A small image classifier, trained from scratch.
Training: muon at rate 0.0038, 27700 steps, batches of 384, held-out accuracy 100%.
Rows from block 7, named by matrix and row number. Rows with one number belong to one neuron. Each number is 128 + 32 x the weight over its row's rms, rounded and kept within 0 to 255. All counts start at 0. Numbers have three digits each. After the name is the row's rms in percent of the matrix's.
# fc1: MLP up (model.blocks.7.mlp.fc1.weight, 512x256), inputs 0-85
# fc2: MLP down (model.blocks.7.mlp.fc2.weight, 256x512, transposed), outputs 0-85
fc1.167 104:132162150120159094202132153115185155153176093161127128150131138089158163238137128115138164168141122152083142101133087098154119111078176096155099088146141126130116111159106117077077124117125175063146071088165112143162144140092166151110178109149120123130178153
fc1.168 083:164106119117125166094149195128146113110140161149144110155108095117168178130094107123124176104131184149176122084133131064124080048149140137090142161180118126114107062243163173079092120117111183144095089169142130135156142134143165070115154121093149116119181139
fc1.169 106:133140123099100102115118156160155146135109122186123130153138094086150125107120153123176196108170146111092117158114128186091143056138102170086137133133129115155070087176107087102151133177134103088178098097156136174134167127122141167124101120132087098131083068
fc1.170 102:128092128138170173122134097173117118159073152165075083106107132139114138187109142052140215149145115108120157171126134153111098207160160129127144142104122129111118194112066139147161107116073099202092210165150120111109112129188160124147215138191100170114134196
fc1.171 109:134072111125115170156183129171087083202171120118133224104108102159138128130133095178059148152106121127183112121149082133129056122195113154181132140107126115118085096105157072149141137037162129158167153108128150150139168119124108131137131153131150138142174111
fc1.172 078:130117142176101129140111158178116131159138148123148043112129133111162116130098092173144130151073115211111162128125156097121161096065088099146123138119144129116127103119095133113106127107190115175070115131119111166104134116061068144149151144093175079116045143
fc1.173 091:140155134143177094108114099095109108107168119145168097127147169114093129082125157142060092075119131098115076146114149066109106132150150193115153169148135102138161110169125066224129073162103137091140168152126032130111167140076123113133054164092116154077092087
fc1.174 096:119114134117144148172092173072188138191091149161108146161089172156150081072149123132154152122124136114076158127152157160109110046129156187157079122096103142139164157130149089124121121107130147125129140118090160088053093094148106096165136117143080040099121108
fc1.175 088:083110192109153119087113106110140151135089153122140113137152191158136164152123145076122148142158112126109127146139114180113064114149155147134158108173121145036144108121134105128123162141105150161100102133097164125073058123114162095119192121178162141109090146
fc1.176 078:175158116166102127138134117118138119110104136196124094128100132113082142140129129151129115106189140073108115167121133129131146096059088073132125107111138131111119134128137176121127118237068120113135113119102139133151102133131096111127129106157118125107131080
fc1.177 097:157099133152113153145116176137165174143098115160163078122124063143127108142119118162100149133086091090144104165122152140096122115141185067192137128147105126145162156142182123078104088141097178128095170112121059101148128118078114167125091088146101099180104132
fc1.178 122:124115122160157120157066120112105121132148146172149099106149134149133117113081102043164112121146140109030115136149116064127149121124142134099088134145127111118166097088083124182121074127092092200161105132159145106101155137090194127163143162126172130126043210
fc1.179 122:136118221179194086113133130080134094146101142150147120140130140101145123124126185072146085079132125110082169092140092105123114104082148184122069124119096110173093129149170094066133116142087110145101112124191113058090084099160130115126132083067159056114177117
fc1.180 085:170130095159085108086150149115185121139126123175128126129064135148134121165139134130126078103151158106167162139122176100151144064113158075048090084128125156133094086200120113121070081122093129151172143126165127154100150143137151090099135150145212196165129155
fc1.181 113:146151118107096158160147137136146034173135110212142123153120130185173144148146110123128130149085105101178132000104146128124094179052144067144134129140162135135137081085128121086140141142137107136150144134135135162145123127140151152203115093156114117155187106
fc1.182 107:144126074148120159171228102132110161132114144114124154142158138115136108092157061089070076130078159130123121179131122076121113136144159109097135096112121098155145100120121129157139120041157166107102178082088112142134170120144139168171163136152161092090115150
fc1.183 073:106117087114123139180195113101129162125187129179119130140105140140143111131149129144127198093060139141107143170109117084138155150101165143116120160107109099128077084041103145122153162077092128088155083099089139141166077105124153168182137099141121124105137101
fc1.184 100:177120137166149144098149172116092059143132087132143094160154158154109119140133106092175141162148145113111163124176136104133119211159158126109121159112144113106084124145155181094130113165093144117163111092197122119126103102129109147125140146116108176116103064
fc1.185 078:151121116144150116132128162131174144151103090147103137112123075143057116157119167109150141123151156088159143148133155077128114122116137106146124148121175128045086162096125132125118133141141047139157243167141102146116085171117130114083166120200174129157139109
fc1.187 077:103078118100126127139150197129159123102119177172120128171145133082131152141099163127128134165175085150173045102117158137121105109114146085094199233073111118145102098202180167164159071070148113146147160126088089111134101093184147113109110074126130060101126135
fc1.188 097:147102134131127092084133134076099118112123137125051108149123119184126067097067126142100112121125154125127112080131155170096134119157107095125113125062161195130179126131059133152202170098115106203163118079109094073089097084122113108123120111089168138155099165
fc1.189 071:120143162167156158155141129167113141098092105143143067076122136168187131097129173144068153108091123138093163126108115137140133142191135162173076143140129182167124143152125157106127122170123114191127093104127092142111116137136132124105145105118111120162082151
fc1.190 143:140124132141155160103135003133191095109143140160183139134128137115133168099138145120123173146119127059128143179121130145250114158160129135128154114152102163119150167083132135163050115141113124107117145112146115139112134106176152155127119116110108118164150138
fc1.191 071:088163047132059074149189150063076154095204081124119112144122126180137154140148209139082153150135147123106087147131120060165145114119144116156079187095074114169098163130103136150166170124173090108116153119132102178110159124135079070147059135196138142066123114
fc1.192 084:132093160156090197152168134113155146136132124145145074119100141142083126135145080091135139096177160101091135125098153144133109112133113102108139116108141158232140110153135132104104106069139099104097124143079216165140143118124172101108133132148124153131109143
fc1.193 118:146196125145120115099130064105121082062098097118125123063158081135120110136137161156155142070102092146096094078112141143151145091113104112118109159072134128095108138119185094138119174125122128169118075184121152147134096118164040110177138089148213136116162134
fc1.194 116:173147119112139176138096138129117155132131160104106080078106166135131150098128209122139110151114129145169152127166148129187140151104131081151145143120206132087137095108117117151123094107121095126161223097122112170069165115093092103140063121132098179136109098
fc1.195 104:113132150152103092216087134098087123148180150190152132079104099133144113146115124146215069122085119092085155154110108106168148189107108152098109111093150038134145085120139156146158081136094109175142141134139152166134132174107142140122144099107146179158167158
fc1.196 123:178078104133115188125125096103156122135154106157085096235103113135107138139152112118118125125157105140133146086087164087134091124163031210106058125071157162127119082061129131134112121115099133121127124093169109154079157165102141129135150115129123169134115087
fc1.197 117:151218170090149114205146145088127079098118126152113098160073141164122144129141123148120167103098129123108014127125104140145157117114129166093135099096132137098126127094127118097178151080155148133159122168106127118125159111123159130120091141128115140106138058
fc1.198 102:164151196140141126122117110133085135149164118095166081104128094118103164171114061113128111133139108095159143123157137100154127129144150193165131103117147142220133165127120141096138096146128162144130112142107075145113167112144150128098111148102123050171095127
fc1.199 095:151114121112125142191037103169066112097163092161058108166106139083133113059082106111166192144093160120072096110111125082150108199139174138171112120148117084109216079200138122157146172137107107168031124123122127131096111123146125132143176178154174143134163193
fc1.200 100:087107146159128132122183097112114209232130148109127117130116146104080127084119125064163125167155123188140100142120162129114168152120140056128110140117122162144167159075126112125144147095006117136092168128101143130100144120171122139116092140146139230123167157
fc1.202 066:145097188174121255102091105185124165082086164150109142151086215114205156111103114061099134125147130110079092159092135121145092125155127154131120141134152148144193186120088136140158145121110103143071133152124192144073142116076139114147139150144113158130140146
fc1.203 123:172196162100162092139118198149107117132131075150120144153114131115144091129108139164115171100141138137161075122162136142141133083159143127092120132059126115108109138132114110090153146107158136147114085144130154116107108131158051134135131112120092146110074133
fc1.204 102:127206091135152122126120130085132088189111105144077143090141183180155109142153122098126137157172082135141124156165079228090137139151121139079157187170086145106140143117173119139152098142155116113172173091045150095111058111167162115129102118175119138162120163
fc1.205 078:147162143105000087134163143165121129181161158119109131077138153158131095098141143044125126124174108151126124124140189125176134138145161165159153134153157121182160049062115126141090105075052145140094153137145122169126153137170102145086100135154157095115160091
fc1.206 090:144145121029142102161125108075095101090142134117086095088160152110110179135055224115143121136155101130139159181149112089162110103137075149125098093106155139075163159141080098127121155143143134087106057134122080132087125136128124120186129135079129090172111113
fc1.207 094:132082151158106075105102133170094080154098173139104122097106100099099068176195143159144099111152181188138160104187082142143104172160108094129124122122113144101063177119175123095080133093122037117131144146069136132147136108149104099161153109148095167153107140
fc1.208 056:201112104221115052088127119114121087097124134202084163133145050112180108119117129114134144113168039115146140130104131131171087106206141181134119118142109166106135107094108147169141115123167142133158133099144172122110136120076106104060115115149116080213133119
fc1.209 113:135116193116061112161152099199114182095124136131175142111097072143153138096126187085165088115175157116136128102145138190137122122129131115182152156146114145159171173160178108117150137147157169103091139120149056098137174188101114123135076135125136107106177127
fc1.210 091:137159132111173105137176119123122126175092119154093132142154150121144097172123110101088158163145113118094069169104220193134127103143135166140160111196141061121130146169158185107131189118147158184139102162126126158140110138152100160134165126112167075101128157
fc1.211 117:083129118142078137119150119139095164147150163164125138192143137165132125139135112075000146134112100144137136164160172140161152146142148102077197131138153183106138052152069102138138159147134102152154156180118150119184161155106153149096095155174121084090122116
fc1.212 094:187111109129109125150119144150130080178124071104089098080154105133112086124163100097090115102087191166188165141149116127117150154123130153153124121147127166166137085130112058108091135116090094108126223154105162190160092136133092104149139116102128181071127126
fc1.213 082:159076131129117095128114080129111082133121168150112106099192155119151173200154145112123164116130182124119117161153115194102096153132111165122119173117123155134185171074161158140154177181157139138137157104117126105167133135176147071089141183079104099147114135
fc1.214 086:137133173115124127124185123087109173144132130163140127156119106100113066144154094107152040139104118117094169112173063114141135143113115116135122143146147103102079098132084145164117104143119146131126119187086139157140095103170151174093126120110136133138111097
fc1.215 105:111084065127149114081123100188113149137132199143119107113160110146127098124167136132130075141114135137140112115098094147133088111088098120133149094129180185128087155143161169160138113127118148075105151061119083157108089214172135158125136142094175102116127127
fc1.216 092:122196109111133136115128142160099056143160110123109116121122139085117149144160176117124132110155114149127192079123109133157133164175117090141141134131097072099115135182113168128132160091148092198130131144130115058136154148111156089140116140127160115147082118
fc1.217 135:212109119165137101164127131157162123180178138170134092193116125161092119143143139145180142158069146131177072053107179184067114116113056212122145131098130093112125071127118115078162079123118153120152105085116099141115106151096183063150139126164134143126136130
fc1.218 087:145154107159171129085142165155090128153124139141139083178132180132104145141177154136189094127102101146155077172132098159172151107149131115201131099119058129129121151158089125046071115148169149124149131103114095125131153134088147105169150116106205149131119148
fc1.219 091:151171143154212138120078143083149146076122156147115090126129133159060101132038165102130109109088131126166100140135151152134159158157139117165041156139127090169119094111134153096106161126145125113118099087172150088058070096116070123145150110126133091133162139
fc1.220 113:134133153130142157085162147133159129125108159112176137132102130146141106129145124161087131136176162070101119146175113183112087107169106143106094149116048135149099167146115111090121110137232089143062098107097146167190087118199115161134112145144133113155124164
fc1.221 091:183128100102148160126255142137136181172110145120124126121084129102081189100138117085145161154083091115132167168101107125079120094085099087093148155117096139166130106084138182091106123082169126111081124203089141146178103142145154079120116132139153066134146107
fc1.222 095:139151081139084107096093072128139149120216145113167114147142119145121187100188127145097100108115145108128137165106186138136142101094135125129151121086134236157049121155084122117152166072056109084140160161132134154144145091086150140080153112110147117123131147
fc1.223 131:129106153118154122136055149156114106152176114190117171129160090125167107158124158104122153142110119156172140141099137215131150146113117141188136138135108091150109173115113125150129151155153140165088144123085149131184132161109126140130126127154133177079095081
fc1.224 069:081104159130166063107138130147125113166127122163056109172109158153161143099144183120147146126207115140110160122119132103123060127064151107133161178128136124003102139154095079142139126145085125119123153148118114122108099111117119153063163128202153106117148111
fc1.225 103:123088088116089105048109156158113127166172114149122155146135093127132193102089110066149053094167120214120101121192158111159157136131095115143064157148131151116099133172169137124190070120109131116085141138137129047127102171122135158122105109151093138161090114
fc1.227 148:149173105131102146147139096142100164097104150171242078199107142143112025099151107139136135122145149164128142179053130114145117107141142150139094135016099058117146101131122108115092111096158108107088139115084131231161111117160151105155132125137103115118054098
fc1.228 117:131116142131134147204079155130129119122150127165151133125112143099152119061061099083165112153143126152141108089106073112085109184121130094113134079150150153113141128104160104062104103120174148112121116123188220124158111151130161136082174122133174125107139143
fc1.229 087:116126129131118102103064150105103183112144074143114120124255142126168113194123138076155138135160160136092144140103154107128129145130171124102116071172147208139158105084148140101139119096152192126113129140187093136069107095127114165085148167078179125107171090
fc1.230 074:139120178087083107098101091179088133131162123135126089117110105162123125154126125112112161067119171157147148096098062190108107126103145142145155090128144127077188149114133102136110170126133146156140184136119168123235103167177045166082180118190101138152144107
fc1.231 063:153156075140089185151091116088102149162125149148132118112127126201167098142126199069139149129123116116103134151108073100097079099122124115101077137142073200141086108087138145108155142167126140100099119140207169119115133124122139111184164130087142156195114067
fc1.232 087:145157085105127138174137162148149114142117113123143097127143137145093112129104147151130101156106103127192159131130119136135151043160098151142105159107215169150116208171072172160103084090103155164090109175161134150156083143138140143095087119047137165091154092
fc1.233 082:133113133091102131111085141135092081128119137129119093114137116163109121174138171119129143104150125129140183091104189134162122143078106107138114141090137171083123136175136078157155107167136155139119125161169165135124158153121151164162198151154100078066089131
fc1.234 106:150121091176141118152097136110134148128099110097159101173160086150100136092114112113120157109141107119125133129154132126144149095138132142119152111105119123124149129147099101128111122099117135090171113129135143126154125109134096115134098103117113137141146118
fc1.235 097:139139121170124031138127152118104148143101162118147103182137060123128131122088051050137152150192137108103111151169166118125116149162172094130130125170105186095144129132115105148128159119122072136148126153162113167098049121097142132169135103152127120116103109
fc1.236 106:124190150111145147101207128166099123073085102187134126161187126122121141222138101099174109167124090118109137133112148214153143157141125152138197097116134119137148088134087155140145163145123141165122119154148164112098118112115132091098120067117101120106128143
fc1.237 092:160144185151100074106108153107143164124094127144129103096114123137145119117122017059074142132209155106118131071128165094112091090125120114119136131131153159136150178103166179171094098120181094090095128124186125151145087145117133129124117083153110120159056126
fc1.238 099:156113162161083164171129106146144112177158117097112097163138172125135097173125219066165153167168151125125105086151134121124064144097148087123106138133062083159119122176068154105130129084170127124089080109094189103158217140148110145136162123105141168129126122
fc1.239 120:090101119090181126067137149165110136118100095168130106115109129135061122187147126100117049127127142099137106109108105130137112139120135136114191095090100164128116135091112114117101156167135114152139034087050161112104063164133198122097130113127141110139176132
fc1.240 096:109097193132099162103112159123131191112119175140122072106150179133125151109107151129111161188140028134098140129101173103106094156230125107171130137161134158158139135145142111134117117128096168169131155160133106147150076144176085096218155091116084148026106097
fc1.241 102:152142129144168128129210116080099134118102116187106114100185143116144121129102130115110112129166105132107154142156149045105095140141126091091174131101111137070175128157106123170139113124148196150113163095104055127165155131151137174144099133145198169138155033
fc1.242 076:118105134188155193093133111100185133039087135180121118115151195081141115122179095140113132102157109151116160091094154148139142147095138093103078115138211123118138103159206123130101152120158126141118125134163141136151049112162089140107129123113160117089103116
fc1.243 079:121130122137104149089136100125131184179128078116103082073106125168153103114145130148152104147141109142193107110091093150124116070119172113156022177154109134119187055104137177151138086129126034163104193152105164154073118107123167051177087128120095118185114164
fc1.244 080:132127141143136161147099123141148153138055111122151078157120139120129096078158078083086114133098102093163162223092141148149102104165146128180132139114129121194115090066132139108115145078120094109142095152085141148108145147071148139154126117108120174114120158
fc2.167 095:114080125162158157124129054125098141131160203149102156115143144159127064153123161108103158087115110096097154140116127130144109143134149135210136170124161159118151112175114132142088072149150149065113144069119079091172132101134143149090133160116085130176108132
fc2.168 089:143128137134083154139133142121072098113178078152135073129147130154109124107181120175166147137118091146100073122176165128138132117147213121083099058123143098155147107167118101161072119143120085120132091136170069177183148150122088102098140106182117126106192137
fc2.169 113:122127107213127058117145118134192122177141184105138174162101137149146145142109155136128132114148146164149154175136182129075124138109119200169104046151126115117121158120090138091129113133166163141131119076169160185067120123122125171118116099111074139210149144
fc2.170 095:144099142190161074152076141112189148161206094143179104092196073127128167128095127145104207159092090120125101153092191105085128145149115114122194107071178177113144233112096130166151127072112111168133117090157143160180122130180119118124104117113074110163141173
fc2.171 095:126139143128167090140118178164160129103127123095209112113184143179135171162066138180090118153109123103046111129139140084121133115178155102140161087098117140170086215085161115102131134130156140096108212089110114151117168150109192089109183134130156134132168187
fc2.172 100:111124156115156133150140090093104151123112092116077075123134167098123165103141121110152147147191127179141133174126118128215116078107113131171139161118126174074093099085094111091134139078140155143123067129128066154111119163152092106122133139140143081179065101
fc2.173 088:125120151076164162096199144140061086152145077120117182134144144134126167098105141107160120152100104113103123104161115148123146095131099105108151173148137135095119086147104133141102108155142138124133172150131090147138118086053090175144146123100171234111113119
fc2.174 092:139090161168083134167150122111160164132112095158141152147091176104140164181113157088158205170131149118157180141149122103115145151085171145131183119083136121047066100134093119172080113164113060163145138108080164182108100126061130133181116127115153106125125122
fc2.175 110:122124127149161157149116143097137138095137093097123129139051117063166116145172133101116098157183113124090116109106076173130119075144140085169127099140098142120122142127075077138132131185130106130108179163150101157144100138127118127220025094158140148166112103
fc2.176 127:122136122135167158137155130131091099150133104120171135115121151129125155122115100159158149131110075103224157131146113155158140125196072149114104144129151166151134157085131170121114114217114119148154094102121162126142134162177096140115136127117098108064098094
fc2.177 093:174118051135073064088113144173131121125196111154123112122176168124098108169126163193099118119114138156161154116131172150145152130095171098084096216110139086142143121120113071139153120164153142153136100207111209132119138128182108141082135133148097169094119162
fc2.178 126:137141120091160078182102133134098132108131139117118119120140132094085152108136147093114206109103123107136152126149129103131138146139145186123095166116128215126183137072123110072130101138108114181112155084119122139180126087204065127132255150147100152144186143
fc2.179 105:122133133169123138113147150155093126138154021085086161154177048140095155135106081091123080091122100107104174122154120136130136137118163152159142147183092112096108108151175094201132127094134138175182108127152095101190120057152153157127165161161111120105184148
fc2.180 089:155112111083174151123111135131127084131146147146137100086092144114086198186107121130186121105117130155135100127127067146141082144152159126152133086112136110218087099102135129149104119106122108038108100163154130124069070112135158083084113129127124083146091151
fc2.181 100:108140125172113140143116119088105191180149129115124064099109136145127115115140150141114160135097152118116148156106100112149097117155091034170138150126082125129150192157128126082092083136093129128170144119107098132109101143082176171169134144146131151087134098
fc2.182 102:150120098138135177094143125106150148118154150117114133114187088094148154101137198162146091139115136194120119102099120192132159110174150148143121175172081151192112103108105121133086102102091127140163166147131097096105190111170176137150150149091199140128154141
fc2.183 084:073066105180124051152101125085054132082129131099102204099083115173138147133131115120141148126118085129155188103126068165086122119123115173142075194131108104145130132120106107129149153155114136160130162089137119157118075125085139150127111150133096072131117139
fc2.184 099:156110114104178106139160078082148071124082193142115076112188100113080096115128145153180135154141110119140096094144119142131125148083106152136119174126091124132108129167162130169114158135109110125155148089135167118168149117100095136107115156131138101148145066
fc2.185 094:177108126093134077136149120168143127171017078167124115174165118115141174138091065143149152113171114161111143188058137103136120066114129180099166148111124129159101077065126152076100140112136128071157098070105103125109166107121130119131129121141142142146129139
fc2.187 066:186097147110074133102131117114117128137117100101129109146086094101158155084124154136175177178138106128137133116113155150137099137132147135102112061038133131121123104143119109099149080092113172179194088153106135120132137130047143077098176133170117082112046107
fc2.188 098:119138132118120129130065103101155125166137133117146086147149104116114148124149046140180114116110126100137111123170082165138202148164098177065164138141089150145160218088070150075130114109147115157145140116122164061084145161063115140171059089086165126122059146
fc2.189 076:104149151143141121171159054114158111152106161093121175146167134116106089135100177151162126109080133115145106157126130116133128136121058123127121091118154110165100150094084146207146110134126124098139119063103073130175092146110147144118156137157054134126073150
fc2.190 113:143113124154151117155090134177105173128129116173085048096124111104164166133130156137147119108046162073122196094100097124140189100110160138146124147105115125096098133133106125127255129084189131132118101133140175120102092148081120144130137128115110100112132120
fc2.191 084:098131160145169162130064141090149115115135163135122191150103112174171175138150139143144128179135149132104087111152139130119113113091160156123198076148127094218103080130113127089131146176146120114171148038140157148103111110064060173098159122098170154089067131
fc2.192 103:115125154076103117087108122092125139142119091129131101171112218184099095127094106168137151126191154174102094129072112096086120082096137138167089103110149160109084098090144090079110126094151204183107087148119219119145166088166087085151126126150145142090137140
fc2.193 093:146230132131154164098143153121152111111120109086099094137193101166112160171105110155179131120146113139142127136140044096159113086176164189128173151169142177158141133113059071149119115135145091117178163151067096080172100125155127111143095123073098143104095142
fc2.194 096:139133140130105143137102191133138128110035103093120162132159141119153124093151142159171138123101135086142057112139068122148144126193138106149121112172056175089090075132131153182113100152163116142114130122138177114168145139198149125142148163120195117158125098
fc2.195 102:141126127133132147139160116137103147107151110153131162201176105122105091105156129122151129177086135150129141154135147154129092143090100126165106107140109178154105075116031097083116137081173158166125091177120129142206124189090124175080127121161120137163129185
fc2.196 105:177135106102123094159160085130124177147105174180127059088129097137158119171140167120152161176106143066105011129147173119143158091098160101122089141065112130110114146151144096176195141086153136094152133125145158162108144146169129181120132112161140117143101086
fc2.197 119:166025157092140121128171127157077098120119153156167140113123192139129143122124175149107161124077140094137098159131155119056153073111123145075156144127150101121148204145150145128096136133152061098137138177149137128107126150105081092127134093154152136144089126
fc2.198 124:181121118137137135141087126171144080073118147106132117123099109106104120151179127128132147169176100095123137129117016110125150105124136140171108107081128130156117104099146125081142153135168098116075152158132135147121169169096143124104110138151185209135125125
fc2.199 094:150141135156100182168104146173125166150146156091130171130149124157127081132149130083091203069143098097084098083127117110147097129082126122150061126133122249134121137139139077173119104103138164141084092115069102109140141120177114107107146181106095153086103140
fc2.200 110:139133145112092101130142108100175167126148178146222134122101120099171117101146110085182105123061167069119109100175139148162128121184131051123108139142096080165163103154091130104150035122015126080102075143143120163132115118129138149128099105091156107105184093
fc2.202 077:144124118141207164113134142124144112116125087096103229131095147187144129117119180131111118147114137119131151119043107110088142087122116184125138085119158095097123163082095138144060163116142155172156149079127091093148123141121160156113157110109136159094126141
fc2.203 110:184152163133154099127115192145130139148142089155079137119132163070088179124137140097171103096094147108115190083089138143111148056155113143155123144116123155149123128182101133076124127082179169159127113115127174156136142151069132174151080116139155115125161097
fc2.204 104:132111111070119128160150159151106121168210155105123109130146155164083134186137139124083115119134143112099153128183167125152130098133085132175139168093098156115130098081125107162123106080141130094158137131138073145156138064119079109136124149096112205134176169
fc2.205 079:098142172184067114065132128135153154137063103117162142117098118246122074169169201132128130108149111149141123074170172092162084132137118155075077191167135158107098102130119128120120092122020176178110071153100137060110150192107162153148089122106176104143163103
fc2.206 086:156149119146138101112085091134118090122092093174128138087206152120171112092147090141166096084100128109124098066153115198092120196155161138073153155119081161155119157108131107151147145170132144100155128124079158102142141035092138152095110134127131088108130141
fc2.207 096:100193130127100114103114127117071115153122061130122077125171158153149129183121090092097079227149121169120105178119136135160145131115105120159112043114125103167103224112130158095140159104128118090120094144106091129156124133124144133141167077147070178181108150
fc2.208 074:142128146149120136128139132132143156192131143106181199144126126138107114105177120095153174111103136130148140148103084152157097103150118131126143143147106117139092133099115109121132126081047125102119113089087066146130137132168137125148140130105137123077099146
fc2.209 090:156125104083142121113133089071169145173104113117127079152101070161082163148080096149134142125172124118132030107144195090165098131121109131079177076077126135105135126132106129145138124128125107117118139182145186104080136056065099102143130127072111068104163131
fc2.210 088:116111128157142190146107065244115138141081117137202170192153149084114113090127073133069127057119160141106077143140168074147092085142159161136195106182113049119120140127138159091120122145161055120137132137151122146139121056094128115156155131084113115140146163
fc2.211 104:174178169147126115140136125124152160134103178163117158191111177120114168136062178142103130128123162116105154079080094173111138163105190142146137100122113042053133105124128095179106121165168156156101114158107137101121059163139148119073153155106131177109090147
fc2.212 096:157073117134118137135130179135175075155124114067158138110134108197168137117120105135141109123131112138126131086143161108100089102128050142110109103113126089068121089102124177091148165087069141131110124136124046176135116111133149113081139148092081162127078092
fc2.213 086:154191088084132107121092115122126112174081158103123086160158140090080188066083168082146132151143101118170116129165080183109080127149160148143132090141135155187115100172111099147135194119109113133148119124156121113107175172167141116156081149121113130108175110
fc2.214 091:077100178113136146096081139102143105150120156166096147088113096080140159120201174150111154143137157128112198131157035118141142127168057144116123113120152117134156165138148097153089157160109115148146103156116071115089148129038079147095090146107159155106100142
fc2.215 096:136129146165107111148126134135082119123091130142117138115105138117137100118066150134096135168108103156200138142083087130148133138153085063141123219079104089145124140154118135173149167140079108139115101135134164177126092227084067118106153102137209130140079097
fc2.216 093:118119096129140138126163156131079121201176149086149083110075076088087135142104157141104131141134100105145171138132135080128181120089157127099079113146104098191105121105100120143156186134133106180100086105026180131143134090092091139142107109133122174134116164
fc2.217 121:178114125140105179113113133085123166109107191143104124012164121142125128124126154118143142174051130063114145122097145112104156087118149159156059144136140141114143148131111144092220150105180117104078143153198174137113129076135130121138133134158130146115113107
fc2.218 090:177116179126137149118114075110145130157096157168129095137102166121146124117177072138130154116127131165063113179112153118108155112122129164115148117116135169143137140147115119131137177123148121083150102123112108096108116082072130116075143100155111138146133143
fc2.219 089:151162206115137130144148138120200120104045095093081060127135110080161132083096134126173183069135105136108068102134125118155111128118142140141136182124131177123138212157113098086139134111155175112131119141099052105124122079105091142125196101136155112122150175
fc2.220 118:090116137132158146127102173208107135110164101139134079107105137173164080127086128168150169143073192135166131160136147110178193151130103073096130095109158138101130151167148109142109119107134128136168155109176103155102112129132143133065144188100074175133128125
fc2.221 089:149105111135120126096090178163164114128088073111098092219093092117137050103150148137166121151140086107180175111141113178153134128173140117142173076109110150065140123130128093157083148115140134133091132116178069162066131079093152093081102138180191138117118113
fc2.222 098:158086120104149139159125151142113132146127134142146130145133090102107101217099117171166108084090181121169159150113152163106155171129090117084173153109148158085060135120073145115085057087051056095111124090104085140114089157118118173086131138149158102111154160
fc2.223 124:137092178124104111120117158130156095067180117202105079137158091124108112150119116140143092176069151116183084117123158132094137147123142124136104119157042134160169122142121119134126103141146132123123144164174121111124153112122124102101139116159156058125122080
fc2.224 104:135139136158177130116152128119154171169161124118142167169075093173171151069116076107171142137192118145106151122127081180100091094101123143127096151150135111105078164126123099138112115128113145195138133145107154120176138096232119120145158131142144083137140114
fc2.225 095:148103117136041150188095110194190117186181138051125122185142127057084182108122169157086134205123133160153103076134155156090081136181150129069110179166141148149118106141156173030063166110052093094135115136128105087129103137143103079096142165112139126135105115
fc2.227 125:156150109130120116162142107159106166114144152168119035069176135185120110135111151121136116126063150078153132099101092095045134101110140120108103131204101117144150176120173128119218121057160110144150129153148121223081130070100121142152189146142121123123139080
fc2.228 106:094064159153091101111208168159102104147132172181151160144122160129175155145150127129117113138139138071127084180071099143156115138143118130151140161093197087105122137120100137123119095159170160075108121140127145103102147087112134138136114186096101078176129099
fc2.229 084:114158140149077133130152142180101141143170143185147136141136095069126099123133161123142133138130133179128127133105135126098148127149065129158186159108123146166186108135149124115169096121120134155161132164118063089141092203160169191099078127151116082127104183
fc2.230 088:120093134107106140107115124118150107158133139126144133130167109128122149177072108112180118122134104125093147108179064177124098134107139085144127154138167116178105172132200116151110088134106140143129103135168071188085117108136155213190155140116115118123134154
fc2.231 081:106204094167139160109107109079122135109128118149099123102126123191167143090123096102144105147135128167134065117116084168122157174102155119129154044140112194117125100179152152141108121112133122122121131083162156125111137111160116097162100120134163164142135136
fc2.232 118:071132000165065072115128072125065137129130171119152196101141220126095125133120103120065134138144113148187140097140119152075107128106139139094136123119168149125048105125145101083172181154134129115174097125075120096124170157148095133139145119078118106113158172
fc2.233 106:121132172120120161153149126087101127173105095146126142127115140109095166080116167117087061228133115112155126137115115126164126127151147127174148133127104084150132102174084160216145129157129107192106145103148086100209164151145182129130119162154160145127101136
fc2.234 114:070127164122138156156163162154138202132181122077170071137117104097215123137116120129147150122167114132106148140132164115090134091127102101122139124116157185131168125146150107148124121159099129158117116159110174127148128130193140128111135141126122080189156125
fc2.235 132:134141231140007125128136113154148148124130158153121127142105127110166089179146124118109081088138163104097105131121136195104068160148130144124114103137141181055148143124210099080114159108138140104094164151162109112107153174145140129141130173138115128121122095
fc2.236 101:121147118141121081144155107137116112142149119099138152106139174113132128128108121099167080138142184052125127134111171092133121102163132157156032128142147131171097147125125113168085175181139143127144130165135084109158141095173126087151149158130119150152139121
fc2.237 099:098170125108152185176168148109126168150106161087108127127081148096111146181130110130180113114074185095109152110154094146129086143147131119178080135097129168085139124173151181146123164152140139174146089120133133130116136094203112121167156224114110114115147151
fc2.238 122:147104066091103117107145117105118101129152077108107108112066154099134194136096132100168107255136175142137099116125087124142104154135081157086068081172135133208088118136159096130103124140140174105130113193123121159196142097153141142118127061179103118149165156
fc2.239 119:109158152151140110113085138131095133130106115143152137130119075123073132127134162198133178133145082117123108211148066137101117110107101132132103098050132194117103121138143126155128161146100170149126111124141164077113135100144144119061048125095135247128146152
fc2.240 101:144182139065084118106119121183141150206116179107121150125159142079138141133162101124108129066106122111139119151186125063140152139107162096079152156139089062158151131133080119115104068112082115097174159097142162128161115100145104136193095085091087137140108148
fc2.241 108:115122090164132135075118107133155128103071097186122096123144145129122078147144151133119136121052134136157111118130148156098150160150151108146194165127149182123132142078070164092153096160083137127138175159132117149112174106116132201125117126134136132109156189
fc2.242 085:087124140182139090116180101087110118126064151149141134055084174142154202109127156051152116143106103158071109149101081089110126148171096064103127082119158092171135180088178139145195101083096095079126111161126158152137143193147124116112145118120142160101156133
fc2.243 090:119194121086134142156203210159212141142159128092190124208120206099098081126082080058123082181135142141094179149107082166155168118104107120127117110062166101131150174087156166095115122134144134107097115085178175184139127102119120133129148116113089106098124145
fc2.244 088:156081121115124145124119098127137126117090122106115154121139153130125153096154119168096098143146109102136026159181114090069156120129106127136143167099137100169111148103080170124128194151114073215114119131146143139141156130125167091109156099102149157119097091